{"model": "segmentation model", "dataset": "simulated stained blood smears", "train_examples": 97500, "image_size": 48, "crop_scale_min": 0.8, "horizontal_flip": true, "num_classes": 5, "encoder_arch": "resmlp", "encoder_norm": "layernorm", "encoder_norm_position": "pre", "encoder_activation": "gelu", "encoder_mlp_ratio": 4, "encoder_parallel_block": false, "encoder_inner_norm": false, "encoder_patch_size": [8, 8], "encoder_conv_stem": false, "encoder_layers": 10, "encoder_width": 384, "decoder_norm": "batchnorm", "decoder_activation": "elu", "decoder_padding_mode": "reflect", "decoder_widths": [48, 48, 96, 192], "decoder_blocks_per_level": 2, "decoder_block": "basic", "decoder_attention": false, "decoder_upsampling": "nearest_conv", "init": "kaiming_normal", "residual_init": "zero_last", "optimizer": "muon", "muon_scale": "match_rms_adamw", "learning_rate": 0.0045, "momentum": 0.95, "nesterov": true, "orthogonalizer": "newton_schulz_5", "adamw_lr_other_params": 0.0018, "max_grad_norm": 3.0, "ema_decay": 0.99, "sam_rho": 0.1, "max_steps": 5500, "batch_size": 64, "epochs": 3.6, "lr_schedule": "linear", "final_lr_fraction": 0, "warmup_steps": 160, "weight_decay": 0.1, "adamw_weight_decay_other_params": 0}
Rows from block 4 of the encoder, named by matrix and row number. Rows with one number belong to one neuron. Each number is 200 + 40 x the weight over its row's rms, rounded and kept within 0 to 999. All counts start at 0. After the name is the row's rms in percent of the matrix's.
# fc1: MLP up (encoder.blocks.4.mlp.fc1.weight, 1536x384), inputs 96-191
# fc2: MLP down (encoder.blocks.4.mlp.fc2.weight, 384x1536, transposed), outputs 96-191
fc1.824,152,222,230,210,258,204,229,287,256,161,193,161,218,227,200,94,154,228,130,175,137,196,141,217,218,154,190,217,220,225,227,254,191,242,189,200,154,167,189,206,96,197,249,172,262,185,188,256,174,218,192,175,170,161,176,178,182,209,223,194,229,159,160,142,174,197,204,243,240,230,192,185,209,194,225,140,166,242,229,283,221,174,162,181,194,222,181,92,192,202,224,203,224,229,182,198,148
fc2.824,167,238,176,235,174,230,280,193,215,255,256,191,179,226,265,158,231,233,233,256,215,179,143,226,242,150,297,215,213,205,160,197,218,174,203,116,237,209,219,202,200,214,126,238,251,185,151,150,199,156,281,201,146,181,200,243,232,143,134,223,187,274,185,246,190,150,248,189,262,133,230,234,201,238,148,152,225,175,181,210,245,214,170,234,220,210,133,217,140,200,277,167,198,208,157,200,267
fc1.825,095,105,267,214,204,166,191,184,170,199,152,215,243,166,135,186,234,156,240,166,141,145,227,233,201,211,179,205,199,160,195,205,221,102,226,207,229,148,227,207,234,219,190,228,241,173,292,266,144,188,188,231,250,200,190,249,220,195,163,219,223,265,204,200,285,214,226,226,145,178,196,187,194,200,157,198,191,227,196,151,199,139,288,208,238,233,246,329,175,197,213,229,180,307,232,211,221
fc2.825,104,259,235,156,238,201,219,214,236,171,303,168,170,207,153,204,176,197,110,259,225,207,195,176,189,224,238,230,183,273,235,174,200,225,169,144,221,199,208,170,241,150,163,130,188,165,237,196,204,182,235,213,199,216,173,248,220,242,186,222,204,187,128,287,177,127,148,174,189,159,214,197,180,172,152,229,244,201,183,307,132,224,252,142,219,260,278,142,194,201,179,211,218,126,132,185,211
fc1.826,099,196,255,222,125,190,193,218,154,155,197,179,179,121,297,187,215,222,230,158,247,184,213,208,179,267,168,190,152,212,241,181,178,255,141,164,132,252,125,194,173,180,266,191,224,211,202,204,173,180,233,217,209,313,226,221,201,247,252,207,171,204,201,243,233,102,192,178,211,203,186,228,171,179,156,167,167,200,224,222,200,212,213,252,167,202,195,148,199,197,214,87,192,153,249,235,182
fc2.826,099,118,155,193,212,193,243,189,137,241,157,141,186,246,168,206,168,143,198,238,239,215,134,173,162,201,217,137,238,200,206,186,190,200,158,270,248,193,180,224,194,190,237,213,167,180,187,207,216,160,154,220,186,171,164,166,118,234,255,169,187,268,126,198,163,257,250,188,293,248,175,182,245,258,171,182,201,229,220,268,243,232,216,222,182,213,164,172,203,244,225,215,185,178,207,187,177
fc1.827,073,164,174,275,160,154,67,221,213,212,183,144,159,231,220,212,232,179,299,101,217,180,219,119,142,122,228,216,200,266,167,194,243,285,142,214,201,186,167,159,136,236,232,217,224,245,174,214,253,278,121,147,142,143,167,191,201,203,260,230,242,123,240,162,173,177,220,190,202,170,229,172,179,234,229,132,215,286,188,230,229,188,222,185,180,204,245,229,162,57,181,253,239,181,165,242,144
fc2.827,078,255,227,203,232,251,253,214,173,174,236,206,214,250,240,229,273,140,228,256,230,200,165,220,170,198,250,267,246,194,205,221,185,169,204,201,187,101,248,142,236,211,215,193,202,144,159,254,272,207,140,179,193,229,228,232,235,226,243,225,193,245,95,251,200,202,130,246,245,168,234,190,205,174,170,196,195,227,209,132,213,203,220,223,195,213,297,248,165,247,223,143,249,254,181,169,244
fc1.828,068,152,220,237,229,183,187,233,167,169,156,218,197,132,180,287,151,251,199,126,193,176,220,250,202,169,206,113,235,194,248,167,239,160,270,192,191,139,138,238,269,232,207,230,161,124,182,201,170,231,134,197,185,197,87,169,221,196,218,181,203,279,212,205,199,198,198,102,198,189,260,199,190,231,214,255,192,199,264,224,192,212,149,151,230,178,194,178,212,220,170,108,197,208,158,243,130
fc2.828,057,184,168,132,170,229,259,175,195,293,112,159,174,226,185,116,248,181,222,188,226,167,172,180,174,264,136,229,228,231,159,211,205,282,185,172,153,231,179,209,136,193,161,220,239,238,191,170,186,280,175,228,162,211,168,198,168,183,194,239,171,212,195,210,252,231,266,207,220,182,204,221,204,166,236,206,194,210,162,184,264,238,246,180,240,123,172,130,222,209,255,258,161,184,121,163,70
fc1.829,109,218,192,210,235,201,240,204,164,162,181,203,270,169,191,207,166,183,249,213,179,149,134,182,210,90,177,255,204,210,143,210,212,274,174,292,177,174,181,200,147,165,203,180,170,174,197,247,164,163,203,204,218,169,143,311,189,193,182,224,212,205,169,225,212,143,158,164,164,178,267,200,175,147,166,132,231,189,243,182,212,188,187,181,285,212,174,152,180,190,241,230,179,183,200,249,211
fc2.829,117,204,253,185,224,223,143,217,161,239,220,131,182,183,249,164,240,224,232,212,270,102,112,163,224,238,153,186,237,238,187,177,178,205,186,101,216,191,208,241,180,226,199,224,176,163,213,181,189,169,191,153,182,156,210,135,235,259,226,257,194,326,220,227,204,158,188,179,173,115,200,206,218,219,184,164,260,238,206,217,279,175,272,244,222,160,158,156,203,194,211,183,156,241,159,220,225
fc1.830,053,165,182,255,279,157,209,240,205,114,139,182,107,209,179,239,200,217,199,185,209,180,185,207,263,232,152,182,144,171,217,228,246,228,218,227,289,149,187,263,239,239,173,230,245,242,165,189,169,242,207,194,180,217,177,133,195,190,232,207,212,183,186,250,210,257,180,208,135,189,197,283,214,201,182,237,120,190,217,155,230,126,169,240,205,235,177,237,234,191,169,238,151,246,221,206,181
fc2.830,053,223,183,266,180,187,193,173,166,232,186,198,209,261,154,109,201,176,205,191,221,159,237,213,240,187,265,126,187,284,187,185,194,234,231,128,211,211,236,124,149,103,215,114,246,136,141,241,161,285,160,259,204,232,244,183,166,214,217,215,237,197,268,202,133,158,205,201,177,209,223,159,221,151,252,232,123,213,198,207,283,242,268,145,235,143,177,161,216,173,256,184,257,183,176,211,172
fc1.831,093,191,172,193,165,211,186,184,227,146,217,221,218,171,172,192,200,233,272,211,236,211,155,257,206,208,195,167,228,200,279,199,214,297,146,277,205,187,169,228,191,160,213,158,223,163,253,128,208,227,197,184,261,163,186,229,177,136,209,244,168,233,202,119,233,164,177,206,266,269,135,123,191,180,236,217,188,240,157,195,221,140,179,165,266,137,233,225,220,184,198,148,179,186,233,223,196
fc2.831,085,199,124,178,169,176,248,198,234,140,218,208,141,266,185,183,171,197,158,210,265,227,208,188,188,220,202,187,207,206,203,122,192,199,168,126,211,194,228,238,262,236,231,198,203,110,248,276,135,214,166,235,148,264,107,236,246,207,190,161,187,262,190,251,259,164,197,206,200,211,259,166,201,221,189,213,192,279,198,204,209,160,187,176,244,167,173,192,126,210,207,237,234,251,177,195,198
fc1.832,110,195,222,198,238,186,222,223,195,141,155,162,164,179,228,246,113,222,182,225,291,175,180,252,225,144,194,227,147,164,205,273,261,230,212,200,201,211,225,146,218,234,210,175,198,248,152,190,213,237,220,205,206,200,267,167,154,249,170,176,158,209,213,231,166,211,126,309,177,238,234,229,208,197,169,170,230,159,187,248,161,233,192,184,175,162,203,184,274,211,191,221,159,277,240,139,218
fc2.832,111,199,197,247,230,189,207,226,166,190,282,214,208,260,238,173,248,265,187,179,196,176,224,169,173,232,176,164,242,205,204,92,245,210,147,204,170,153,237,174,176,281,253,185,101,199,193,138,150,154,199,143,241,268,188,194,235,300,183,270,182,211,166,168,223,218,197,192,144,211,235,172,149,167,224,210,262,190,211,171,167,163,243,280,147,238,199,199,165,216,312,113,220,159,172,226,204
fc1.833,089,98,202,145,193,223,167,157,276,205,280,181,270,181,207,231,236,196,277,210,257,171,175,246,180,250,189,230,223,184,247,117,152,240,254,161,157,222,164,175,140,214,166,191,235,153,171,238,237,175,150,247,91,228,132,177,198,189,187,222,179,203,174,160,158,213,206,239,123,122,155,122,157,204,231,198,183,169,229,172,207,167,163,176,184,230,192,238,256,169,195,168,230,217,214,229,241
fc2.833,083,121,288,189,213,189,242,179,222,173,139,273,217,205,249,234,227,267,211,244,228,218,220,166,218,234,196,244,189,261,256,231,128,219,194,247,229,225,206,243,166,243,196,217,171,144,188,216,173,161,89,267,185,177,161,160,176,133,173,192,189,145,279,177,268,131,201,112,181,215,262,150,164,197,283,189,184,205,263,144,201,161,179,183,207,212,201,220,255,241,182,124,183,231,155,201,151
fc1.834,072,160,145,206,166,179,240,210,200,202,180,202,234,194,206,133,258,204,219,172,200,127,226,280,121,177,254,206,190,184,213,228,152,176,231,241,172,142,219,176,185,180,140,234,203,222,245,201,151,262,203,225,147,132,185,285,215,195,288,258,204,172,135,187,155,268,145,242,214,196,171,193,202,144,221,271,186,186,187,225,228,223,163,280,237,223,260,225,237,187,137,184,176,216,149,138,227
fc2.834,073,141,177,254,158,255,227,107,235,260,213,165,128,204,309,201,199,130,226,214,208,196,203,121,218,180,190,121,248,133,174,184,211,229,194,179,235,210,178,256,286,275,180,132,231,283,141,223,283,247,297,213,214,175,174,184,183,285,153,214,173,196,155,268,159,193,230,212,189,135,215,188,183,168,252,194,201,107,156,225,212,173,269,215,118,207,236,219,148,256,256,191,203,268,204,206,173
fc1.835,059,289,191,147,158,229,256,188,121,159,236,172,215,145,154,182,220,176,172,171,293,194,248,200,171,149,214,207,174,130,168,204,180,148,180,144,181,205,230,128,165,175,254,255,205,193,217,179,199,187,156,167,158,184,196,134,188,207,166,250,187,256,256,171,163,191,212,222,133,166,244,146,210,145,178,207,232,115,229,216,202,177,263,178,172,238,188,229,153,178,207,165,194,108,169,244,213
fc2.835,059,181,165,172,203,244,208,263,177,197,113,190,160,200,243,179,156,213,219,215,228,280,241,128,184,194,216,175,163,166,158,162,215,233,209,241,176,166,190,194,160,229,216,145,137,205,191,229,241,185,175,212,179,167,258,239,195,183,161,221,223,91,119,195,206,226,181,273,146,213,165,172,191,229,214,224,244,132,205,171,160,174,253,191,211,146,236,129,188,180,196,222,231,231,209,294,185
fc1.836,121,204,171,193,212,209,259,164,186,201,212,199,205,229,241,140,147,174,186,178,178,185,203,200,157,132,225,183,238,212,178,276,181,236,133,189,306,250,217,303,188,209,196,165,186,178,167,143,169,116,228,248,231,199,136,192,216,179,241,218,218,127,174,183,245,178,199,251,176,169,191,172,134,163,156,143,196,259,234,215,166,195,152,169,231,186,221,136,171,181,258,273,247,141,194,241,180
fc2.836,128,141,242,225,152,215,213,244,213,175,204,186,249,187,215,219,225,207,199,216,162,187,215,259,204,168,181,163,213,189,193,212,160,149,162,265,223,226,226,169,221,200,207,194,172,196,146,230,158,233,240,183,142,219,219,216,197,254,180,130,147,290,210,236,212,173,199,123,187,162,197,181,196,224,191,148,177,82,173,227,191,187,209,221,125,239,153,138,116,216,198,223,175,157,198,265,194
fc1.837,089,130,242,229,207,246,157,172,186,239,184,173,200,237,218,215,263,178,198,274,150,209,221,208,138,154,185,150,152,166,154,280,196,195,108,158,199,227,156,232,209,253,213,177,263,226,192,170,133,237,251,119,112,238,239,250,100,234,161,250,124,234,144,201,149,281,194,186,159,220,199,260,250,189,184,203,212,197,272,173,256,228,297,222,272,152,219,220,138,259,262,184,227,165,227,195,265
fc2.837,090,235,225,214,272,269,213,228,252,274,226,167,209,276,222,143,255,232,186,155,195,180,156,168,243,209,177,329,236,212,161,162,244,178,264,234,211,189,256,247,164,263,195,209,144,212,227,134,256,136,221,221,226,166,132,295,211,230,214,235,219,219,249,237,191,108,185,210,262,209,185,180,228,129,231,203,171,177,155,171,181,182,195,265,224,209,228,163,235,184,247,124,172,213,150,186,210
fc1.838,101,183,211,222,233,319,162,167,179,155,176,224,209,131,173,204,228,201,204,232,268,155,229,190,194,201,191,171,266,232,188,302,163,170,137,167,181,154,234,218,127,193,173,186,209,120,184,159,198,195,153,143,234,118,147,197,133,194,202,151,187,183,146,166,184,156,209,204,156,261,191,219,178,191,186,219,189,269,218,241,178,141,231,218,214,239,231,230,200,222,155,149,233,230,173,251,213
fc2.838,097,185,270,194,182,243,138,228,180,165,229,168,213,328,201,187,155,198,158,194,180,220,215,241,195,251,152,184,177,247,263,178,203,103,175,134,159,263,207,238,189,218,227,215,227,221,213,218,180,142,154,219,206,221,274,165,196,187,217,180,165,218,226,170,199,221,230,254,252,223,313,206,204,215,240,224,209,173,262,225,180,164,172,200,240,176,222,221,224,211,209,186,260,171,215,168,239
fc1.839,095,271,303,200,148,221,268,237,218,255,214,265,165,230,163,189,165,178,223,239,169,242,150,108,207,236,254,194,169,225,163,189,163,232,177,158,202,235,190,190,239,191,180,228,189,167,215,267,209,303,233,215,180,193,195,188,169,190,255,192,179,182,248,150,240,216,149,245,195,131,193,179,259,137,227,205,178,218,253,119,175,228,228,149,234,237,231,205,218,214,179,221,142,224,184,215,234
fc2.839,085,127,151,172,185,199,241,184,194,184,162,165,232,235,146,244,215,154,170,212,203,216,200,149,198,296,202,238,188,175,191,233,205,224,185,216,264,213,208,228,187,193,261,263,144,268,234,178,171,178,208,129,161,180,239,191,186,151,189,231,211,199,135,256,184,185,267,177,141,206,144,165,185,216,228,210,174,212,218,267,228,254,198,173,124,233,254,237,228,174,192,196,190,264,193,168,212
fc1.840,099,192,142,183,190,183,213,194,207,231,215,257,282,210,192,184,223,196,266,212,173,259,237,223,228,220,243,111,165,108,153,193,240,160,215,152,127,152,116,256,199,258,188,236,186,238,196,198,208,190,163,291,165,220,222,244,165,192,221,231,141,221,172,158,274,126,169,205,202,220,191,164,280,254,192,249,177,214,230,137,226,157,204,202,151,129,237,225,232,188,200,162,252,153,193,180,241
fc2.840,107,225,195,255,157,241,245,210,137,168,259,174,209,263,234,190,176,191,168,212,222,197,198,192,158,218,200,304,289,272,218,218,196,213,220,272,240,226,174,186,240,290,182,143,217,239,279,177,263,231,259,128,212,143,191,230,179,184,223,203,234,141,178,168,168,246,211,164,208,267,185,198,163,186,177,104,230,262,199,240,199,220,125,155,260,161,209,244,147,197,269,166,194,195,155,222,208
fc1.841,065,205,262,189,182,245,230,137,208,229,211,136,181,172,171,227,172,232,218,176,180,224,233,210,226,235,193,177,188,184,199,229,206,236,220,179,196,199,222,221,173,263,243,292,208,196,245,88,223,238,165,234,192,186,249,243,255,201,201,178,197,161,183,188,100,113,192,219,220,188,170,215,204,225,216,227,261,188,225,217,204,300,169,221,216,245,160,184,159,220,261,221,134,222,180,227,192
fc2.841,063,223,305,257,188,165,221,287,237,225,204,208,245,189,285,150,184,178,213,326,167,213,227,143,169,192,193,150,262,195,264,204,135,214,221,230,223,260,195,157,171,201,215,223,190,163,148,170,225,202,225,175,204,239,249,254,242,246,208,128,140,235,226,169,237,178,215,215,185,127,189,240,167,207,208,157,164,260,226,200,137,199,174,209,202,203,158,128,180,188,133,245,218,191,178,184,180
fc1.842,093,236,190,215,230,168,220,143,191,159,171,274,206,209,217,161,219,213,162,223,185,229,263,228,229,206,194,157,146,213,129,216,246,231,250,235,235,168,213,204,187,276,177,198,210,231,226,219,200,154,174,286,196,248,269,173,186,199,119,260,200,204,141,268,191,242,214,192,215,157,211,217,247,205,171,225,210,214,259,214,136,181,197,179,215,254,167,117,106,117,296,123,182,142,172,174,177
fc2.842,103,240,200,191,198,165,184,249,209,152,254,139,173,200,262,159,174,202,220,155,152,198,247,208,184,186,198,216,217,198,197,212,212,223,147,197,165,216,223,231,119,164,285,174,138,175,195,208,186,177,235,226,139,91,239,193,237,228,219,184,128,270,194,211,274,247,149,144,255,224,198,249,183,226,185,232,112,219,144,218,247,190,168,228,173,174,177,204,224,292,143,166,256,237,151,239,199
fc1.843,133,137,286,189,235,213,214,189,237,229,229,175,236,224,180,218,257,220,188,178,178,160,140,207,243,154,167,292,183,168,171,136,153,228,219,245,174,186,157,155,174,258,229,233,202,227,227,203,136,181,230,198,218,181,128,189,220,180,232,129,196,87,257,190,216,208,241,198,152,244,176,248,267,202,162,138,199,248,215,244,255,216,222,177,198,183,138,202,183,225,195,151,178,237,216,209,130
fc2.843,130,179,199,141,195,179,220,225,199,118,201,168,127,254,210,182,174,176,151,229,209,195,225,207,210,220,277,159,255,242,221,256,211,181,207,240,244,191,253,189,195,197,229,212,123,203,223,265,152,256,177,221,271,213,195,167,245,231,167,291,150,283,182,173,195,186,208,175,243,181,243,171,158,173,225,194,214,90,90,140,205,218,185,171,160,235,289,210,122,177,171,265,189,168,184,241,162
fc1.844,129,210,231,272,181,224,204,233,218,196,139,267,271,206,202,229,204,171,165,213,153,145,205,161,273,292,193,232,158,158,282,196,227,206,223,149,139,252,253,198,230,152,213,182,209,184,232,197,147,200,85,235,178,193,251,188,266,208,204,231,196,187,282,121,171,197,169,191,123,224,213,163,225,202,207,243,145,234,169,129,172,177,160,202,169,185,237,224,233,107,182,190,250,186,232,170,217
fc2.844,124,185,222,106,165,253,205,172,179,206,169,147,220,216,190,260,194,103,245,236,231,186,233,237,157,238,141,245,230,188,206,197,192,175,197,248,95,203,222,202,250,206,228,187,176,160,255,170,264,196,225,203,216,147,277,280,158,183,140,147,156,203,211,242,219,186,212,223,233,171,237,170,249,210,259,200,164,228,186,176,199,273,161,174,295,228,174,248,213,221,242,261,190,225,204,218,142
fc1.845,113,162,177,234,187,124,232,237,207,178,278,245,219,253,196,217,276,143,197,184,251,238,193,146,288,264,210,175,206,238,224,214,255,226,141,246,231,130,173,144,223,199,197,214,190,196,140,211,217,196,168,176,260,228,282,217,269,222,48,216,250,196,180,212,275,108,188,196,132,244,210,214,175,204,171,238,189,154,196,162,128,191,182,181,237,192,233,164,223,197,205,183,205,312,234,240,206
fc2.845,118,268,211,194,249,206,125,216,232,262,255,203,203,181,209,161,164,120,168,164,186,248,197,234,230,244,179,239,233,124,184,153,254,165,196,158,89,252,181,236,227,222,162,260,230,196,146,212,164,235,198,301,281,185,225,231,261,147,227,195,190,245,208,171,118,198,195,254,152,238,180,236,253,235,140,208,218,205,165,221,103,239,245,239,195,126,165,202,260,238,171,224,187,186,119,225,173
fc1.846,086,207,143,195,165,169,253,205,181,179,168,182,262,181,199,212,259,179,243,214,247,186,203,149,192,210,214,145,231,205,201,215,225,138,225,257,165,205,111,196,249,214,187,205,208,143,201,141,231,224,211,183,222,177,222,237,211,225,173,204,194,235,202,151,230,198,122,210,222,166,212,223,187,174,137,308,174,199,134,214,195,251,208,148,140,167,223,166,214,243,117,208,130,125,176,174,192
fc2.846,091,215,202,208,276,163,210,189,235,111,221,248,175,122,201,219,267,221,162,219,244,207,225,223,245,219,223,241,141,228,205,180,161,235,170,206,231,278,221,156,232,225,221,216,178,200,184,215,197,169,156,175,219,164,225,230,178,126,271,282,158,194,247,197,239,184,214,238,245,203,192,256,223,162,178,221,261,181,207,200,144,212,162,172,187,140,245,181,186,190,175,162,203,246,214,122,263
fc1.847,073,206,247,221,226,161,176,199,262,174,186,179,156,205,190,171,182,193,267,153,187,174,219,134,166,185,262,230,181,201,244,164,198,184,241,99,124,225,203,134,196,119,206,157,238,201,127,124,216,191,246,222,190,209,229,245,121,150,184,181,147,241,137,94,132,165,194,164,160,194,239,248,153,269,206,274,168,235,133,168,238,214,234,191,283,230,218,188,167,236,196,233,190,173,219,181,220
fc2.847,067,203,219,228,267,194,201,202,188,206,122,214,164,216,209,268,224,201,142,132,300,237,199,173,242,211,240,165,231,225,203,212,255,205,264,283,229,231,261,114,234,175,202,150,200,182,202,231,170,147,163,205,188,177,208,177,202,168,224,211,175,170,229,196,119,158,212,238,264,186,170,167,167,226,255,263,222,257,231,183,198,228,108,151,134,211,159,186,189,232,150,228,207,208,155,192,158
fc1.848,077,182,151,227,191,226,249,299,170,213,182,158,236,150,216,249,271,194,206,249,192,159,208,141,152,146,221,186,159,191,191,199,189,196,172,217,140,232,245,294,277,194,226,220,238,180,212,213,81,187,175,218,261,207,303,181,216,172,219,219,234,144,174,166,145,138,204,198,204,251,144,205,189,220,213,216,161,197,267,152,196,185,213,232,260,136,222,198,199,233,139,255,183,166,149,248,165
fc2.848,074,168,151,195,134,194,177,222,245,132,227,209,217,234,138,187,235,182,159,219,203,197,192,223,200,246,226,199,162,263,167,248,191,173,188,221,203,148,251,222,164,239,164,245,236,237,186,154,295,234,168,211,269,235,243,107,158,148,173,169,190,206,161,224,179,176,237,195,198,211,186,210,186,188,194,190,157,115,185,144,188,194,192,242,229,190,248,189,199,148,169,248,141,187,189,185,224
fc1.849,102,144,207,197,284,198,156,153,234,194,199,269,148,175,145,187,235,189,225,219,188,221,211,201,192,247,208,196,249,192,179,185,176,190,146,207,168,276,169,250,113,233,131,211,213,223,198,219,184,198,189,187,209,183,229,189,191,171,179,159,160,229,188,250,195,228,214,210,217,221,218,142,240,180,171,232,191,186,240,231,230,201,180,183,185,207,200,180,232,216,114,173,269,213,265,86,169
fc2.849,103,126,187,198,176,170,217,231,194,98,173,204,273,230,151,207,240,251,182,230,217,237,210,189,231,261,188,256,184,250,281,262,221,163,228,247,214,206,293,159,165,162,186,192,176,157,256,182,182,198,148,157,188,209,208,207,216,239,169,213,190,223,159,165,174,138,161,199,169,184,192,211,208,183,261,237,160,139,199,168,205,235,249,172,286,172,204,181,220,180,254,243,228,186,231,161,206
fc1.850,093,212,218,266,153,177,237,200,192,187,238,222,170,154,174,203,185,230,198,174,206,208,223,179,161,164,252,169,125,153,162,217,204,188,182,251,102,132,248,194,158,165,184,160,200,226,232,259,200,199,194,235,205,181,230,236,233,197,165,190,195,181,253,251,212,145,232,186,234,250,175,224,198,245,224,209,278,258,164,187,161,150,252,183,277,231,176,151,155,174,179,186,196,208,254,125,182
fc2.850,095,189,135,143,139,239,213,173,213,154,216,280,150,169,231,203,126,195,179,203,191,225,175,211,160,209,229,234,234,176,186,121,165,192,116,250,173,241,185,178,198,150,174,221,210,261,188,227,196,192,116,163,248,188,318,258,181,165,222,178,231,189,186,197,150,294,245,283,197,218,245,243,174,199,164,161,193,178,183,153,102,209,223,219,221,239,186,204,254,150,192,201,163,166,270,292,206
fc1.851,087,165,259,250,202,207,195,211,244,135,216,207,173,217,166,205,209,205,176,221,176,196,194,99,277,191,170,182,137,219,258,170,208,229,146,242,189,206,182,275,162,156,181,187,203,205,190,224,185,181,170,274,193,221,233,191,191,193,202,169,153,186,154,202,246,116,179,236,218,184,289,236,269,198,207,244,230,139,182,210,168,279,252,208,167,180,228,233,210,250,229,189,199,264,224,150,176
fc2.851,085,267,146,225,254,169,118,165,165,193,93,226,208,210,191,183,209,158,279,234,159,216,135,208,218,204,175,233,224,221,258,168,170,135,217,178,249,206,205,236,244,131,168,201,215,277,256,200,212,309,170,159,199,150,187,184,186,203,232,142,150,186,194,224,262,152,244,212,189,104,180,198,205,232,213,170,195,259,226,240,179,204,170,211,250,169,190,214,243,237,114,256,185,130,171,197,168
fc1.852,105,119,192,153,233,133,173,218,166,233,167,209,230,228,185,208,205,143,159,194,224,271,126,229,170,280,226,211,268,165,244,209,195,251,210,164,202,222,292,196,205,223,152,189,178,181,220,253,198,217,160,88,97,132,237,192,209,199,206,160,215,176,133,199,144,262,211,237,233,196,195,239,209,181,205,185,201,221,177,169,268,161,211,246,210,181,211,173,217,220,169,240,182,187,229,265,223
fc2.852,095,247,169,212,187,214,244,148,160,189,151,188,264,219,220,171,179,243,239,265,229,236,287,195,217,197,185,191,218,153,247,177,223,191,181,150,266,283,168,221,194,149,187,134,170,251,217,156,243,225,186,184,165,177,260,138,172,153,279,259,174,230,171,202,260,202,181,258,201,166,189,193,195,207,126,228,308,143,126,174,194,203,145,96,167,253,235,190,140,200,264,212,270,125,180,175,188
fc1.853,101,185,187,198,195,205,208,257,204,244,260,198,249,138,254,252,192,150,180,150,190,194,169,241,270,132,188,227,197,219,159,160,292,158,226,196,109,282,224,232,138,207,199,184,166,200,238,216,247,181,271,230,227,263,253,214,112,178,197,201,260,161,220,177,200,220,176,195,155,155,182,235,223,212,172,158,172,103,213,248,249,186,183,163,244,250,167,209,254,161,218,208,194,208,237,190,175
fc2.853,093,247,276,135,185,183,247,235,236,248,205,225,209,282,148,206,130,184,200,211,187,187,121,175,209,184,281,260,202,195,217,222,232,241,208,240,198,153,259,174,236,160,175,209,178,223,214,174,151,148,131,265,220,192,208,245,243,159,163,229,206,218,186,164,165,182,206,213,258,212,103,208,191,172,233,284,257,190,136,264,200,181,182,203,188,216,210,184,100,229,229,134,144,158,130,201,233
fc1.854,099,280,220,218,143,201,157,159,169,182,189,278,150,168,229,224,214,170,187,190,138,185,226,169,235,225,169,243,157,238,222,162,204,194,124,217,194,252,189,202,186,185,207,252,123,170,177,299,157,212,252,133,172,158,155,171,250,201,226,167,205,222,180,151,195,243,193,240,159,223,265,173,248,166,250,293,239,129,222,233,199,150,171,180,207,172,162,240,176,176,181,258,223,179,239,187,226
fc2.854,103,230,259,236,198,202,249,151,217,240,109,240,212,169,248,203,137,240,165,222,215,161,218,133,217,204,198,212,206,179,238,226,352,195,146,224,183,166,234,205,186,157,97,255,212,200,206,207,265,219,211,224,169,181,175,173,219,203,207,145,211,124,167,239,209,226,181,246,209,209,228,220,224,215,164,237,201,188,126,172,226,249,230,267,197,153,232,209,208,158,235,204,174,189,212,216,234
fc1.855,107,234,160,199,170,170,168,201,138,156,222,201,240,130,191,161,102,248,190,188,172,156,231,221,171,191,132,166,193,232,166,211,112,162,122,198,208,157,239,194,160,256,231,259,161,152,180,214,216,200,137,209,158,198,166,279,151,231,212,217,190,273,214,192,194,190,214,202,220,242,187,165,183,216,189,180,222,210,188,211,143,249,227,210,202,256,251,192,211,196,222,139,228,192,114,169,214
fc2.855,107,156,173,164,158,161,283,193,202,160,175,190,237,154,189,159,253,135,189,261,206,185,245,231,176,185,189,229,195,186,192,159,249,240,193,217,177,191,181,134,272,181,243,193,221,153,133,206,195,209,203,197,161,129,217,262,234,161,172,219,121,198,185,237,227,197,241,216,255,191,209,136,186,261,199,155,180,262,209,255,202,195,219,164,188,244,239,301,116,153,233,221,228,155,198,260,212
fc1.856,102,162,226,250,207,131,249,134,218,223,231,286,217,182,196,206,206,188,130,223,254,213,258,224,213,278,121,175,263,195,168,206,164,244,221,228,204,209,198,182,209,135,220,243,227,169,223,216,162,238,219,159,177,167,205,184,173,205,235,237,200,199,237,137,181,190,201,228,142,241,208,136,202,141,164,210,223,236,241,226,252,283,191,227,240,236,244,182,192,257,156,259,138,184,136,260,174
fc2.856,100,226,136,172,216,157,215,240,187,199,224,136,120,155,199,172,167,214,194,166,207,207,163,197,161,167,228,231,245,211,221,186,171,290,221,192,148,175,205,225,196,228,284,140,191,139,177,186,220,208,169,184,193,131,226,203,222,232,136,184,274,252,215,250,237,209,208,217,221,173,193,232,211,208,210,187,209,146,119,148,161,228,218,220,213,178,182,187,241,229,198,242,224,188,216,270,266
fc1.857,072,76,199,117,225,157,146,171,150,269,127,197,172,250,172,212,206,228,194,167,286,121,132,215,187,248,230,271,230,172,168,167,171,167,107,180,211,181,253,246,141,156,186,138,226,249,128,119,171,199,185,248,225,204,211,274,231,128,197,169,193,165,168,258,171,207,269,208,176,181,115,212,248,157,215,164,242,218,213,175,171,166,280,227,152,182,200,196,248,240,143,178,223,187,150,185,231
fc2.857,076,226,173,175,180,175,217,99,164,151,187,236,197,180,148,208,169,253,173,233,203,194,142,137,182,131,190,258,226,195,169,178,229,175,237,193,254,228,286,201,291,114,179,226,220,179,112,251,217,248,149,244,133,223,189,166,265,181,196,196,188,233,225,208,238,277,214,142,162,178,226,258,128,249,242,236,239,134,183,195,181,224,188,164,123,237,135,170,192,284,228,153,247,131,201,233,157